config = dict(
    encoder_arch='vit',
    model='contrastive audio-text model',
    dataset='synthetic speech, music and everyday sounds put through simulated rooms and audio effects',
    train_examples=39062,
    noise_aug=0.01,
    n_mels=64,
    hop_length=320,
    input='log_mel',
    spec_augment=False,
    win_length=512,
    tokenizer='word',
    vocab_size=36,
    loss='softmax',
    embed_dim=384,
    encoder_norm='layernorm',
    encoder_norm_position='pre',
    encoder_activation='gelu',
    encoder_mlp_ratio=2,
    encoder_head_dim=64,
    encoder_fused_qkv=False,
    encoder_bias='all',
    encoder_qk_norm=False,
    encoder_parallel_block=False,
    encoder_inner_norm=False,
    encoder_patch_size=[32, 4],
    encoder_layers=8,
    encoder_width=128,
    encoder_positions='sincos',
    encoder_pooling='attention',
    text_encoder_causal=True,
    text_encoder_width=128,
    text_encoder_layers=10,
    text_encoder_norm='layernorm',
    text_encoder_norm_position='post',
    text_encoder_activation='gelu',
    text_encoder_mlp_ratio=3,
    text_encoder_head_dim=32,
    text_encoder_fused_qkv=True,
    text_encoder_bias='all',
    text_encoder_qk_norm=False,
    text_encoder_parallel_block=False,
    text_encoder_inner_norm=False,
    text_encoder_positions='learned',
    init='kaiming_normal',
    residual_init='zero_last',
    optimizer='adamw',
    lr=0.0018,
    beta1=0.9,
    beta2=0.98,
    eps=1e-10,
    grad_clip=1.0,
    steps=16000,
    batch_size=256,
    epochs=104.9,
    lr_schedule='wsd',
    decay_fraction=0.2,
    final_lr_fraction=0.05,
    warmup_steps=320,
    weight_decay=0.2,
)
Rows from block 3 of the audio encoder, named by matrix and row number. Rows with one number belong to one attention dimension. Each number is 128 + 24 x the weight over its row's rms, rounded and kept within 0 to 255. All counts start at 0. Numbers have three digits each. After the name is the row's rms in percent of the matrix's.
# v: attention value (encoder.blocks.3.attn.v.weight, 128x128), inputs 0-127
# proj: attention output (encoder.blocks.3.attn.proj.weight, 128x128, transposed), outputs 0-127
v.30 101:153157127137117124088159131123141117135093145131100118131095133162110130158125113135139155131165109103101174175119120112093105099135114138136135108137196152143075099127124101136141088151158117119105101099142143130139131132101113142101097186114155132140110100126124107144161158077095099159128125102120165126096118155086155147158166112093145113121138116165127148147112079113146114149155
proj.30 108:113122136125153150132124163109114148093128157121159112152138115119092121104112103134119146122182131089150067098118139092149115110153121115105117138075069092150145138104145135081111144129170135123132123151113121150100129137144155123098141137087171078091173128157139141153098138151158104132129145137135099125170144112125156110140088164180115114135096104129118139121153158143113132111166
v.31 058:129107134124136166129173051119122176140089103119137106143116120153135150140111179109119166145115122136087109155121113162127140122137118107143157127122087092112135141083157156122116111134177146072120122149137126128119101134132140139105102110098127168083134153078117101170151141126149102152110096126114114153151140110145140115138133124139157097134120146088140112188120155141103106097157
proj.31 054:125166141153124133130113136140153104110161139136124133099168109133131177110157090104130115106116150103136125128125153129133129128104134125118070190096229107140122156120148121165083155117142125159160115083142125122120109122129128110135134138175080060124136123138151118114140106148083173109119143118122137169119123113129139156121109118139090124152130140106123127079137149117135130108142
v.32 105:097115127101110105122129099102144142141072058149130116122122115094102141166107110127137135171179139132137117097136164128157135155168136103137133161116158146108156144070119087090110118155097092083116149128098116139117155126163142152135095150087140156162149129147123136122119131101115143115113170132155097134101120127128172080103132127106130124150131091158138135157128108152136145163127
proj.32 106:140108152162114159136156162130100108135171154088100108148134095150126128134114126151102133132086109118104079134138086086084099126082102147128134094156104074146083112137114139153152109099167160149089137167138136100147123131143148144135114124147120155107118139143144105104198112173138091140183129134122117118134141121133109140154155098144142134126120147145119133095140139144138104088148
v.33 120:140142129143104111154139090087209123127134108158123173108132109095083164154128138140124125145157115103126103137122101133133120130148135110120171124122143097161121089110119079099181076153102129128150115137146140139144146111136104107133120095099104116178116128134139128135112139075103155131127136108103147118138154144130182068133132119127125084145135128161126154159103098164126159106126
proj.33 119:116117121110143135109137186130104160140149167120101125128161113129147091123125120082116168142134134154118103108165112113097121130118117086111099147113117113123145144114129152132076173138137114165085125112123083131102109121132128132114131152131180073076164123120132118147153111156144103126132148135129152175163106119132086150170144155164156194104100099100126112128164132112129110114119
v.34 121:152151128118135170110088143148163121152141132098125111109146143121066104175119123153106141155140102143111135196145118102107111131163141128155158156152129133151142093107141140138147097150105127137129109123133146122118137113111114148111103138125135144114123134113162078170120135067094134153100086116156134142108139138084171140104173123086151107140125107161085128112086136070129142123139
proj.34 124:086139179131111131125157113084108118125117178118158112139111136113145161104115106137118108142167122111149107070130136115117128104122122144083118101118143127188139128113129126119073161145128177121116147117108147131117103138122152105128143142079145098114168134116141140136136159149160102096129148094121129125132123117164132156150088164161108143181094091102156119163150079166114142118141
v.35 107:105097113120129155123112128139089132161134093116125070117171112103146116103120144117139154122111134155182169096158145153142134153100117115142123175089120128118200142120145150144059155115126101102135138121114130134135114143123145172117154126134130184112146149163120133101095148132159103103088126142152105134122116113158150145142135106122124112135113094143120105098169186127101094127132
proj.35 109:134131136101108113144143096118139092147142111137138161120132140129148150151123130154123069126109153094077078166117146105118108103120113190144139123188186151118094096147103103121156107112120152146109123134150145101156129119131137111156089123112078134183127126105134151104191105122125136122157104116138121119087143123115108123096146117105132132153132182132136138124101098139162158149139
v.36 100:132132108127103078147108098107173141165136098126120164135122089111152126140110099110100148108128120115162122095104128189128121106160107139122152154151125142133149120139136084122170070129112110143127103151123138128144075137146110142156149091102124151174134151163124115127102134124111148143118120124112135140129096141166140076121131122149122103174131130168125119174129096112073192112136
proj.36 097:146109129119126147122146175133125159112161159117099137144140141106097145107112157073103114136119135129088100154181118100104160168079123108137117114140115083099117109138120121096130192124123133148062127108111113128129156121137134117114101131135145127113118107103081154139151130117119122134135110134118133126112140137125119124196137161139155182107105137104141147088138146153211120129124
v.37 070:132131138136102131154123150122047138138138169169141141082149101124134159118087124052065132097102126130119127142093111135127129109163101153079087112116148160168117121105135119145143129133142137150123136151157143129130101146102142131166153143100150128128145116131125116112133161133159118152159122124124124165161123173154089150139121144113123152155101114139096116098149122114146161089092
proj.37 067:116142080111138135104119113147155169107087110112088135171114150120114108141153160157145116115135128115158104130170152155102157147117138105133135135146147139070153140143088121119138106138123114128132095059099137132086118079133128088100122143161119113113151133200128154162101134140121174145119139131099162083127131109123138096105131145140128113152123103112155126172117113137151161163124
v.38 062:143089077110130134113135159134169102133123117103126119162128186140108069126145147178172153119111142118119167119177110157130138128100110120135174139140085095125130132156113140126149099126148091113125153106122117143121122134131122136129073124142134136107132147149135111195101131136165111117083100134123089125104136097140143110147138117154141112099127160102126083107128114149083084156158
proj.38 059:136144166147127110137115150115089085176123119137129122080097103141138143122119109095153157159160110140106103150081122104145105128137119144124122156142134132154098142108171117166095174144123132117163139163166077097159132139118112142106138125108121093159126151072136142051157126133084103115115120124140127163129136144113154149163127125087108131149121138119123159110117149118132163081125
v.39 063:124147131121134129119062112105120119118157090147156153148165138092131144128130096135140156143121130173108108112151145119121128178126149132189068154110149115114098131138137137081084088138098119143157123141106130106091082125157111140150138094142170105167121120165110114135136113171142140139067163113146126151113120110104131119093130131102151085160133139133147120155132141170131138147120
proj.39 058:169097125143127127170158142155153120154124142082108091125131109140107126129122106147070083167129119076134158142128110141124110074128140129105098113152126168148152100119091121148145135108152153140069130130143143129171147141112135118112109151138080159093114127096143125106157113123121119167164092143128113137123132134164107123124139118135104166131155100133140162079186128112128082120117
v.40 117:124135153119144129093150148122145131177102186075119114158092162161115112097107131136106177133151135128114143139043142120121135066152094139168127124175165166125119120117149138139104109133148084134127133075137123112113140150098136141090127158133148147088160153147124141122140134149135096147100110094137133138110096110100109139142137109123109130115131099147130136120135122073152136130143
proj.40 122:110126139164160156132113086152095112092164073145141084119112103095115169126099117137149088099151125132114146151163127116167114163130157161090108159096090107141100119138138086116151127110142137103111095187096125160138117123154126158166084133095101128151109116122136137143116149109136166152117127127128121099147140111119157115148093125155123116154152147160126120110102119186108137134147
v.41 102:124141130140174154139112177140131123146170135110128098060126152137092081135113136145125118141128164148079137136111164097125135098115137143094109075147124124122145138110142170103127147162113129186139160149121130171116122092097110100103060142159096137112147119118114150153112136124101116134127121122150087150126173145167119150114117146107138156119125103119106139112119103091146089151119
proj.41 109:091096129081096098105128111133116091121110140106133136125092118116129164131133132131142160134139069144167146126125123158127122166170126125100140159115123138115112128108120119140116124132162179117152157093128137089126122134148144142162173129125144163134116145124153132059138141155147142090123152101123176086149095126106133141133125123118090084157147101094105139198128119142109167088143
v.42 114:111103152123105113106119149121108069119139139129136138126104156155159144073140131114166179085145146176128157096096138150139141118095143100126130142077134104154135107153129156156102122078159085151114110124151144127127125134093144071073156136128141109108128113127141125128112111171159104155096156134107139108147110088146098153157129092168114113132126145146165120123153108149125123125154
proj.42 117:125129088123164137149129090179141144136103083150068132136142123091116099132133124135125105162139144116126122176131112147126089130138139149113123165138159179081119158138124080095173129137143087095146100147132065125156134126150086178158109134104098105169108117108112150128130103099150138129121107115148121162141140124125146092107141156124171138109158161137119153108108129132119138114116
v.43 111:141116120112123111089158076130105164158143159103119138174129127140126119112090096169155153150131118155107149154121162112113135105165153134155161155106135104115115070101121165110151140119163132109099117140107108108091157134121108165140161193135179123101097141104141095145151140136135141142116104137118127116113106129103096131119139079110151118119136124133118147134113087083159172123163
proj.43 110:143148118153098151122096140139116100103119123153169098151105133081118156131147110117069106112143123086182153136102101150139127146097120158093108065129101149192131180117154083156125105129119109127135118135122141185134079119114150141130119144108133114168139104143110152131100151099128130127144130110116114135101152122157171129124109158138118124130100121150162112113144163157100115163137
v.44 056:130109141120117113109117178130156125133144108095152095121079150132129094137170145178184094167140141125119098121169154105133127146098123123162144124141076118115108118193121130118087156150123089112131151160139119134122169117143116110110102109156081109109143124114122160189119131127110111111080129102137134118116132084112146101174133118144128115089144140109154142121128142133094097154142
proj.44 048:137153150118124136163147136129095075146130129131143131115142103167126144094104090119136141123136112134107173103096101103155121092170137157109139148123159076166149154093169138132135145102156142152181137149144096091182117139127126167124150127093166140110090111072165122100165120096127092115149134130146125167114117149093102138134126106117121113138144153146103110113126118119110135082126
v.45 064:129145160169109112118084152097121151148099128135143138117146080105148169194137116059078101131075112110142105124145134137132122151139101132114090130123128154131115164155153117161090097121108149091147128145153161141142126155131167127118117130077111125148175098154125120099122123143117061141108114121137148148138117135135115119095108159120123155130134115139135180117114123123135170113115
proj.45 063:108126129089153154145159111166179140117133126112119136139134138167106138105127179155170107110132097104128090113146146127125143085108144102133129132117121074103132090133081131085142161107142161149104144055100156112130132110141095108138134119161159108072111111162124148171139116114143176151137123144104142107133151147143134129147148116144143107158133137125129068139123092119145103149143
v.46 101:125144090132153179118148076109191153119156132104095093109159124162124111070120146157140148161105138115187122128139114142105126097175110144099166140141134137143119137132151146132111115133134143132129139085134116149133154160113108160122133136173190151088101137130112142139144139084140068106117097088124147098120129143122136092156140112125096112111121128146117129168141137118129106103143
proj.46 101:128101136116118098124101124112090128119158127157214132129142108120167161145092108104119143113139118174085125154125154112147097158123127132144087156103144108131154106116123150099125153111123099143130085138143124135137096123112135144124083130102089116147171087081120149112130158135112146147102157145155100142102120124108159145121129130105160139162096127123136154089101116127127150198167
v.47 071:137152144093127150126112136132088092077156117159154142124104175126123170118143119155098146136143162155112104123118112132129139170155148104129150111165147121191157131093100150119120137118128141142128110148116095123149158109153142071075103133174156074094091089111140156115101130146114104113123135108137125088133162125133098130126128113117121110155117110128151102125151126124164066145145
proj.47 070:109091122125127137137117104144128122149083128108078108126169084126137098139149111118109146136138114163168162118125133157109099132127136139109138155121128142083130117154130155150155120153128099109157131122163181148154131121086112178149153135118069153173109145113139096117160129102150100141086145116148108130139091127134151123114131115135147167085152109139129139107103073150088165072137
v.48 123:126121132162127108121186131119101180135073160119123115141122097109116079116091110161153068124110122108116157090181155101148141121098112125131148106100128103110076158123119124113115183112155160111114161103123141106118157123122139152157142160106131156110132159120123133099137147141123144100139151137102114149134114142099121163140116145128120148081131103093147166086137105167152145120149
proj.48 124:157139119105141149166092121134129087150166113128172135142096135135137142139177138133163147087129148133139122155060093132133143111136117130149151102135091126146118140117134134159158066124080112139138122154130107143126091131108116122118118144167177113137118112195116134138107111136122125160138104179122148114112133116107092105099124082080133096136131153134122088168128175114116103131127
v.49 074:126153144153142130101101143113145114162155146104133094109097142077123129126150132134128112163114139118131067119154132141137129108076140133112095109124139155095084119136147162152080132121122093161135124168158152160140150162138157110154094117128127141106174092136111159161111110161138096105129098063108145148120124134138082107149131121160102146093133126082149160148111108121098150149140
proj.49 070:132132112086128140160160123172128115117128087140159171159144124154162160098099164129161135083107104143137163134142114113121131110168124125086158149093123094148176142140117088102152151142143149102151142099104107111140111117122117138081139127110117152095066105097155129112152149084136148114139128182149158124125125138091149125160138135108145118180125122154101110106091121117125106130118
v.50 105:116087121119086090130147120132162163139113096127111117181113154129149119154188153125161138151133117083165139103138137092126117130084117113119112125174086136080166119129141138105086108150109103081147154134135117145142148119127129150101089145144111152186123084161120119121151170151103102145107146107126130162139129121112162098134134140119140145150130107111109156155091160133138108159106
proj.50 102:159149119111133147137161147099121091102145172138149135057143074162104130126096113144143102089126133142086115123119150153127135121184107139154138119099162095152078145104105095168130154104166164143132125158145158104122133108161138136129159106113149116086113156131127097107132096121116148106184131131135102121134152144138115170121136137143092089133125151141107112111164115113142114098145
v.51 117:123122117133124170099141117150173151122164145129108088107150125159155077116135138150143170097110118122169160092142108092085123117149134111147164168181107153142186090151156132151111135100133148118120148087164113146130134132094085122088100161166147136122107135156132125120162112102107091141125106105130143128121121118093162109135146122111087122120127125120135135153124182103141103133149
proj.51 119:122122134118140105131133090069104102134126150155196143109129135117132147137110104138127092129142142132089096126089173163183095180121116141134105146096176132141123139091106146087125154098125112098134106178128130117162131106126156152149136113076140126129156098112125146134094136133144149110103178152172082125101132136121134169136114150150139110143098144131126141090111102132125134135157
v.52 110:129116143160124100126158101125094177157172128163127117111158092100175133119125097138127128098070109155158131053178129121115138145160134126099141158119089114142167108153090121118125194098144170104121144151125098150130131110124096127150164156116130109136106147154111147098153138165143124113144114162116116110142129124179100102135095095123111134126126128109155136132150119129139149125131
proj.52 117:140117091069117094102114150126158093150110098149158160145141157120129117168139142117113115120108134088130116155080146175179122171066108093165132117150141136113128154105129130128177114097104079143128146104154147145158129091109139151136125127159157147153118100143107126127100120101100137122128162147123135121073137141087117134130180143117132126089107152152133115112125156130139113157126
v.53 118:148160151146133170133115117129158152160165162119128105095142130091087112147147138173097135137133086152132145151124102109133118143146142095146181176133107110150168077106108158125151146134100129130157128121129133105116166107108099115112130115119121158110105162152169132130109131097117149117080092111142111136136122117124166111123143092119106085111118089181122135087096161084152146119129
proj.53 120:082136147104119108120134100101127091171133127145151144140149154126182133134092124121146091133139156122121115102119145147121113123091128141090108135139159150165143152103132121141077125126099148129095130129110133169147086107116151130149110158091142087148149134086129134132123145124153116098137149122122158125102133106144081154152105169156120188152078130100144082168153085178126136118120
v.54 120:133150157157141068142194146144139110087076092160092154151136141122138110126118122148144105142139115115149052091129132072132135120130111131138123091159148147103099165098147066102097098141129105136116140107121110116153148131144143106133125135125107079171130101136104132136136106126155135114160134095094124116123130129123139102115108147112163158152166125098151131142148114163127142142123
proj.54 115:167109131130144163135102137124100168151160132083123089110120108170127130135139117073115161102138134126098177141135121106161111118133128094158120126106097090140138095166121177136170129125128097141128135155137127154115143127120082158122113100165153144083123127146159109134122129143109104153118118162172125134174108140090134149147168115128144080064138116149111126129104149122109090098125
v.55 110:130131118148122129134096099124127144107162048099131123143166106137157157122154182157138121157074107113217106124128119144119117162127088124139114152154101128109074133103135146125085088121137152112179097177100133118137123100126093154132161110145148101109137112111115129149116142118108132141103128138125177125132135116106110129154124127135144125162141156115136127179109151138124108119129
proj.55 110:148115112108136129133129141105153156121153174161170125121150132128138153116095109076123116116151126138076165112128150167133150084141139143158098130122162107113180113161162133123128162119102123192081125071156169122124104136153125127110119133119121152140129121093111116137137106119128130133138110078138081149092131139155124153073139141098109102129131114147119108062147119119142113151145
v.56 093:129147133128179121151160121159149081109159127138105132159137180117132118105168166115154161117144109123134089153089102107123117086071141152151142085136127140090137118107175152144124120142089080190149112110144124109143146140111123090121137076196110149112120108160129138123116109147159107105165117083095133116122130104141131126145133120105117137127140101119112128132121154121109137144113
proj.56 093:143127135105120132107135101131099162122139100130156145078129123144167121143103120105111116123123161147094177108168173122142139142197116117115140149117129156156152109173091109120111131150141115077129112160123101181117124137126115131136119115098099114147113142045169114104111159104118150119112098129181149141174080129089137135121115165149132124116129144122119140147123125127110137135092
v.57 092:121126147117125116128154131121117117155109086151116121066149097097140137143070151141101126138142132138146125146085163144119133090143103145121114111152186186147137139070132048114160095165116113103144155127119113103117120131114116136129131142078109121135160140144113139166111139088133151134148139168125116152130132131152125075113128110120141141150140108138127111167139098121144186125102
proj.57 085:119118128145119130095138146117134161124175146105117125189122119098085114113134134109138152115116143099106099095186087089094123168102127136102131112149111072093146104162114140124127137134126122169055086133124121161118133111150138125155102123141148143131149120167139121115161133185092122136140137087115164112125107107113109147149153136120132093129130120162144170117134148170149106100136
v.58 087:143156117158130116140133133137088100148160121085099097106144128135143121104143149129114115164118124109163134132087128164132121128129085138054141116163121137111110177099118191127109110147118137163159117143115110139165117117106149118116133124149147156089131101114125137157095146120135091120133151125127115114128106149181087171182129106169147132150130129154138094111111077073108138145126
proj.58 087:104137136070101124115124119124141161111113117159157142145129164135118149117074129082133139108154111164130150141141140143113147130129136114150124158110094104101115110175142106118145133139133107149123135080133167136123133116155114143136108135106110128179122156093114132091156165111145110125127096104135136111125130096098172071103130175063124136142086113087119118166139125182177147133143
v.59 070:117136154115148118126125141142097100116154161140142158125113105091121095097097124104121153154148128101087077146103143104136137081122173136160148116136126170118139103151121142125094168160083147110089157116154155132104163133160133098105119136147136144164145163101115151089119108137118148108118183065113138131108139154147111095132142102114126119098141123090128197110143119129114153131119
proj.59 066:117150125108076141121149124132137121129109091086147149121125163118135107157142108151129127106092165160104159120150118142122111168153085136080159087115127104129126157118149140117178115108166101109135110157111075148121147133092111140157122140106128163117120114125168108143129129097129131116164101189149152117190085116117123155104102126161139146149127106168127123184105109107131119128111
v.60 065:124123146130106084139158169143088112157147141127138117078136096104192127154124160110142100127157107115135118145108120113114122109108086104119110137172114147125121100109136095086143149142130144071148162127133111127091119127111137111129119167075067135136138133089121153179134151122145156150115141147128087153148137115123143142150113123154179126149139158141150110137114124117148183099092
proj.60 063:120192131149127134108130128091150141143097154131108143142118156128054126119113122120147163117119146106127106095119094136126134134076141174097113118125152095112143179122143141138110132112157100195126124117135125135147131099148117135149160125131179101142146138195155118116125103122114113102159136109119179143136137119117116116110150155129054103116090113122121141136146119137137074103138
v.61 115:116104102086127134098114142134112067088112104115129131111122139175112145127099123089146142137171169128100136173121157141105128121117145164107107081116187150137099147133157116145136077142149119134083125132137128161136100148123154133113093165139135113116138084091115096163132114095109104169168147153125146120103148151107111165128146154109168142138132147126116124174126092126100120140143
proj.61 121:137125134169109134134149143134117172077094167111115110154100112110079128100158121157102159150135089127175113109143093088112122125178115136112138116102097107113121109139116114096119152152174146113164116119132122078086154156143128121118171118109121139116144127158145141127159146162137120130113116089132103144165108132143197102108115125132128085148153106125124188116117140109106136133153
v.62 101:137148154162124098145119142140091098106149135129126141130146139126136162122087114119139118120091125158121057140106104104128128162199111158161143131127159117181118121093115120118119124143111141164121102156125110128104141085131116110121173150119106076137103112099130129108097156141122148115130112155149149132121179120125135142116113089087192121150133172153123129079153106136163126098120
proj.62 101:122115089098137155114104125133145163158101110101103131123134122099133112154177126110061140143153132093129183098127112145128135101064161112127112116143127148102146142159131138118168126159124120166110157077135151137132109141115114149148120137140153144148162139145146133159138108113165115151081145098113124119146090125108110127106174138146116142119149063120166100168124083129097132112116
v.63 094:126142119126146177139121120118098179159138111104113081088151092137132124129073138101076112142114117154174127146087120150123112114187073161117124131172143182153134175108131092122138100154104109124145162114153116132119088115111126161113112133115132156114156175159108171128128141115106127125105125150147115175142132151142152106119131124127110118129115124170112119147145156104105136118115
proj.63 097:117117134157110087106120134088155121111163121110180144166134131128115144139091133120154113126118136105068109108162136126117141155085134128132100178117146075078132078127101143106130143113118178190089100127094158114123141129162137100134119141131133136119160130140133151122138142163116135133109149115112142091090103097110099141137142132128119124180138116110146132127134099158196148147152
v.64 111:120138118127148152146141110116091147134104114138126119151183133163124145181073145116149129121149109130143121126145121163130128170186126100164131107138169102111132152117122187122119082136148068125112134137118145145133103118152115147103127122160116137142120062123097111059107109153136120121101152120131107140122140108127139148101129137136121146167130105149089088149168161154142094107104
proj.64 109:149146148129113119107127133131126114115102134094103132129091125071141135084187107143100120127109137111125136113123147096128151079068108160132128143121133125130113136143127056122112153117115170166120119133140083115124192116157131123172132128145116139097184148157159120187158130151111135126154082124127140135137120139126144086149119117163163116103127137126155131114107105084115139161143
v.65 105:129118141103142125148155116115110091114105162185131121134119123149091132112119128144137156113110100156146140134157111153116129188129160146115106096116170140119140097129103129115140118131157104164158092143134121144149112108160130123118120075115093097091093078100119112111156158197107112144121125103136169162121152120125110135172122145116173150089120139142092104150147156164154102139096
proj.65 103:125101122126101161120116118108122165133137131100135145140142163119161172138134144114099105119159168085111129143108159138136144087113104112100130110127124141143127126157121091137104151134103138116098179123127112108128157142167116126147154147149167089149132170152127137142080110081166127130160147171127078152135084157105161127099117112115117110170120133138146129087102096071114178115132
v.66 114:125149109132138152111124181146112077121144098144121122103118104110127114132104127124132116085121150105112135111080150149079161144131157132140112131103142166122134107127134126133142128127144100123106138156107125166092146147113144156139173145123187147127134126162078134092134086100103125119094112127108101098097123130101148101124119161137110175170161173139151108152153107174148069158137
proj.66 115:174114144104085099102116113111131152116127132133124122168116138111148131114135127158118161168172115162116132158178080120163099126090106125118116168108131102150110141126107138152086126130105136146118093114144149082164107114132131127124094129118092136099126112072163127158146150126157119128163112145149146117145128138186127141107147113135159076110149090116124156155109128073099156131157
v.67 116:136161131088178187144129171122159130096097104136098153097104147176143094170161145125147159093148130109104071146120127109142133121108163116118083135127144123124111114126143127118132116128139120128113128119137125123123094146131115106137152087119136101125130091112125142109121091121134141158126115152142158171136112087134119113108117182141112147129137133093103184191110153180117110150094
proj.67 112:152100129166088091140115070118125116150136169142165095170151138069123144095113095166114117173097126147176178102117124134118122155118111171123135111153123131134140123097101112161124128139131158129133126116123159133171146150102141158122140164136126157111142140157146077152134118126106089111130121121122090105101148166112146130108131107100164093127122101145105087093136101098127148118133
v.68 108:132134136153129123160137146121070175131155177159133126136155134135140112137156142138158063157106121140115147132133121143148095157154120127106104105113135150098122144112072159113144123119090122132107140139111122121106133125149138135182132113127123107126128071138096152100173139182124141084112179152120110137124087110141100078106131150154124087133101160119113143164163142125142086128110
proj.68 109:116139142072119128134117087139134089135092095104145123150108158116145134103089112124093175100144135097129134134119162132131157110105177131112086167130120090166134132152178134132113125119173143143124132127169114113151138132136113125111125130136132175120113204125154136140099116108129083146150087097133104132135172161137162139140123109105151151144127099124110120094110102124108157172089
v.69 103:129132150128142121143110138125087146109120147108106172167196101133126128166075109124146108138142099149148133127194074139140145149152135098111136117125123093159137148158124156133152098091113124111146111137150141129170136116125153088131160106123109113135097098100164104124128065160135116138143124152094082114146131124156098117140118150154118133099132138144114157136100144146141176081104
proj.69 104:134144134115123166100159106115170119139130120125109118103075160122136101106152126112119110101089199129124141124089152155119111130123156150137137104134148147155120137075138076100082156141169111168117146097113080149118154119127123144131116127127163104126164131133124154126111178150110138124118135116141158155112104128115169150150132129128159143169110096113166099112143109096121071146095
v.70 123:126110121117126129125126115110129148125153119110122132150127098118141167129133115149103141130092131143145153109149143162123164132113162142096138134128144172143162116169137145126129147127115132081081149110075095118137163190134178168117113156135138143114136160145118115123078112129144152162125083116083097087083084097129140124129122104153103162160148162117158088104111168124150125085129
proj.70 123:134132159160116145084130162105119123101142121150133140112114165140109087134131143120143103124156116136119097152111119129137093119157099097163123169093124087105122147103118111110102136144150121126149119129159159160099108096108079106100108108138126113144102110081121171174170153116148110112136134113167136160192168168134120141134156139130187113100112110113121161155129118128074133119137
v.71 105:137129123118128129141106123172140144134119136138119123132141130133126120138106098122155150123139120126077140115119089146121129127175116101148159133141121083156182126127111159150147135132093105159131124135139115139212162107123155130140090129164126165139125132111173118149109091155209104117138141113133104108107122109139161137075125102116089175120122147130126090064097136117162145118111
proj.71 104:122152115155122121110149131054104132134105112125102163099150133122152132136128126105092129120117149142182107129144156131139152130097146142148119153117091164127088160118118072090130147123169128123124123132095121147064117131113140103121143108103152133119160111122092147113145172109065167135110107128111156152141133129137131119169121111169176135138136104137144177150151141124096104083104
v.72 115:145153120108158167115153150145154093092106112122143145119129136122081165115112107113129175108153124121092103157096140087088138126162168177144105140104106130129131080133168116116120143130128153114119145106152098120099146145112139157153161176129153155104107112132160104123139111123105140173126092161087165136106116113097099163157117109089169172124145125111131120116103101127123151156136
proj.72 116:119061097149106119124103097097134160177155143159094130151154125164153111132139153148159089134124151130147142098157127146141097158066122101102166112151161137130122155129079118155134104142140097137130091130131167156160098118118116102087119120109114108141172128097119129135125131111137118093145155121170112102150160132145161106105134139122089081149134152156120130119121139109159110100157
v.73 103:132119146095114129154140148146165128152107123121136130092079143177124125130189159171130149104140117114096116127117113090141129124094166119099110114146154112113134142096129124128109130141154126124121150101128144119123124149112141119113068094126099167141157132094135137143124156149155143150134106107125141198153139115095118155034123150106155154099125100123119089118130142135168153139097
proj.73 101:108118120164143133167106128085124147122134148158143113188158140092128156134098111106129128178111123121172096115113160128109153117152090142122125131119112133130147064163095114106169104136119158108149138125118100155159123137118132130130182154153129105122104107191124088140128109079100155106105138133147096106116115146103165103172121088147123126145120151141111163126104121147095135098126
v.74 115:131132115125154177152176113110159127088137146160143133110132144131138163132133144152132133085144121098116126138111119123088114143112167144152108112147125123099137073188153126115132135110147141110064172081142105136116137154121112147153099113140132087106118109157123129117141125174106107123107147128101108134126131116102137118184119139136124121207124114088112139180115154170136152116105
proj.74 113:131122144128119100129102107115119087126137141099070119136122137128119081139149112137098130162109157141148158124144154137162148136115109123089127148106161123163116136094090092134121122143141148139170084171109132119182125081131140123115151160144122163155145165126160106145120126087175128124146131126156123112150122144125135118078115123104151127072115126193115105069109134091133128162142
v.75 085:136132122176112139097119102143139120160148125118150097136121126115150129065106160131140097103094146134144163124082149152125114110102072141174143144145101127069110142108143129132075118142117111119145153134128124144122125116145121162139124184113130159112119151148097142120126168110122129081125126103140098096112119176101151150175141106138106095154123126093131121124177086103106099120162
proj.75 084:117129131080160070141148168165095103098128081104119128108142110136104112163122116165102148164148117116098107149176087093124139110161157138114114126105151127112118132165116148141157133106112127123117070154126124076120126121137127116124134109119086155142149123120140134131135126170145117153120131121103157144138138091158090086107123146120086149094156144126132145158115196137149136169144
v.76 119:157139152150131133123131140143152149158119143144099107132118123128126124112156117119101144134103107152109143125110102144152131142129121149083120167148127171111148123112121104138069148131103135094100129101112082082128181164169190163161107165076121144083165136115132131167115148149139132114139101122119111122087061096109093110151135106128137128112134181110148106093140137123146140123132
proj.76 119:092097125101115149127137128104118129111131118124170139129143174122109112130105129148121091128133153124141115138140143144111106106141155103148145103116145085117118135124139135136159123143171101112129127144162173168111084127079082082063149093126150115167091135097105150138133132112135120139122120096123133134188200177163120140117143133112156138169129116130104162131102129132074140120114
v.77 114:132138123158168168135125119109133144154121110117120096128147102142121106124089138130096138129120121144148137123132101169122151155145119159133132132160171136109145152104140158119100084163114080132100136146084115126129093115181138181122101129124108151090132127142061128081090128151129142095124145084157074138090116127127143144117122157141131149177145132129103093150171155142150088121114
proj.77 117:121147163101081087115146162135112100091122114129165130129114176079123150110152099161112117130120132129117120147135134101134121081122118099135114121073138105126107134119104079148120156118133165119124095139178128128123160145118119108133147123148138137139145113127174121192169108121139102135115074138101152142179145144153125093142137131159148108086130133134141150126095140086082165154141
v.78 094:132124140140117143137113127118164135129098092141103110115094125135147102132185155119084153147136134114145118119162111128172146152076138103118111142147162112131095163115115082144137128141152147123160137113121121063109104124167093114083097110091102126120142150087122127132075161096123145120110128143163208177150137126099150113149132147132147110093128132118130159106133169139118108128127
proj.78 099:121136119136141152163147122137135134124134160115188123147141153113103171127115142147142099132082123131150123141091137111097125092176091140140160110122111133076139085162148171121118126125077141077125121145132164182122145144098134134123150138150157119140101111187120098149159092135137115139132121104100083094126143121128077156091127150105124118149146130131129072129139102159108157130137
v.79 099:109118087110127149144144133094116100091126117126165135136142119124108067159115144183153099109117141141110122112151171108102161134165151109124125085101161123135108130102122150113185112144147127136108178124141132118061110142096135153138130127156147172127132118140102139096152128120108134156091135162095154177128142094086155114094117147128105176122137141121134106142146098157155097126124
proj.79 101:156162137147127134104079145137104173149143130150115109153101134143149190100134149109114167147151086115144125138111111118139127113070117112119124190122111122144132116169105130093077134128080142130139091122123112155182147122160130151135105137137106111095134119138136122166113115129144119093173115113188108065138127146137170143140138123109141081119127097136126107137113122094114128137143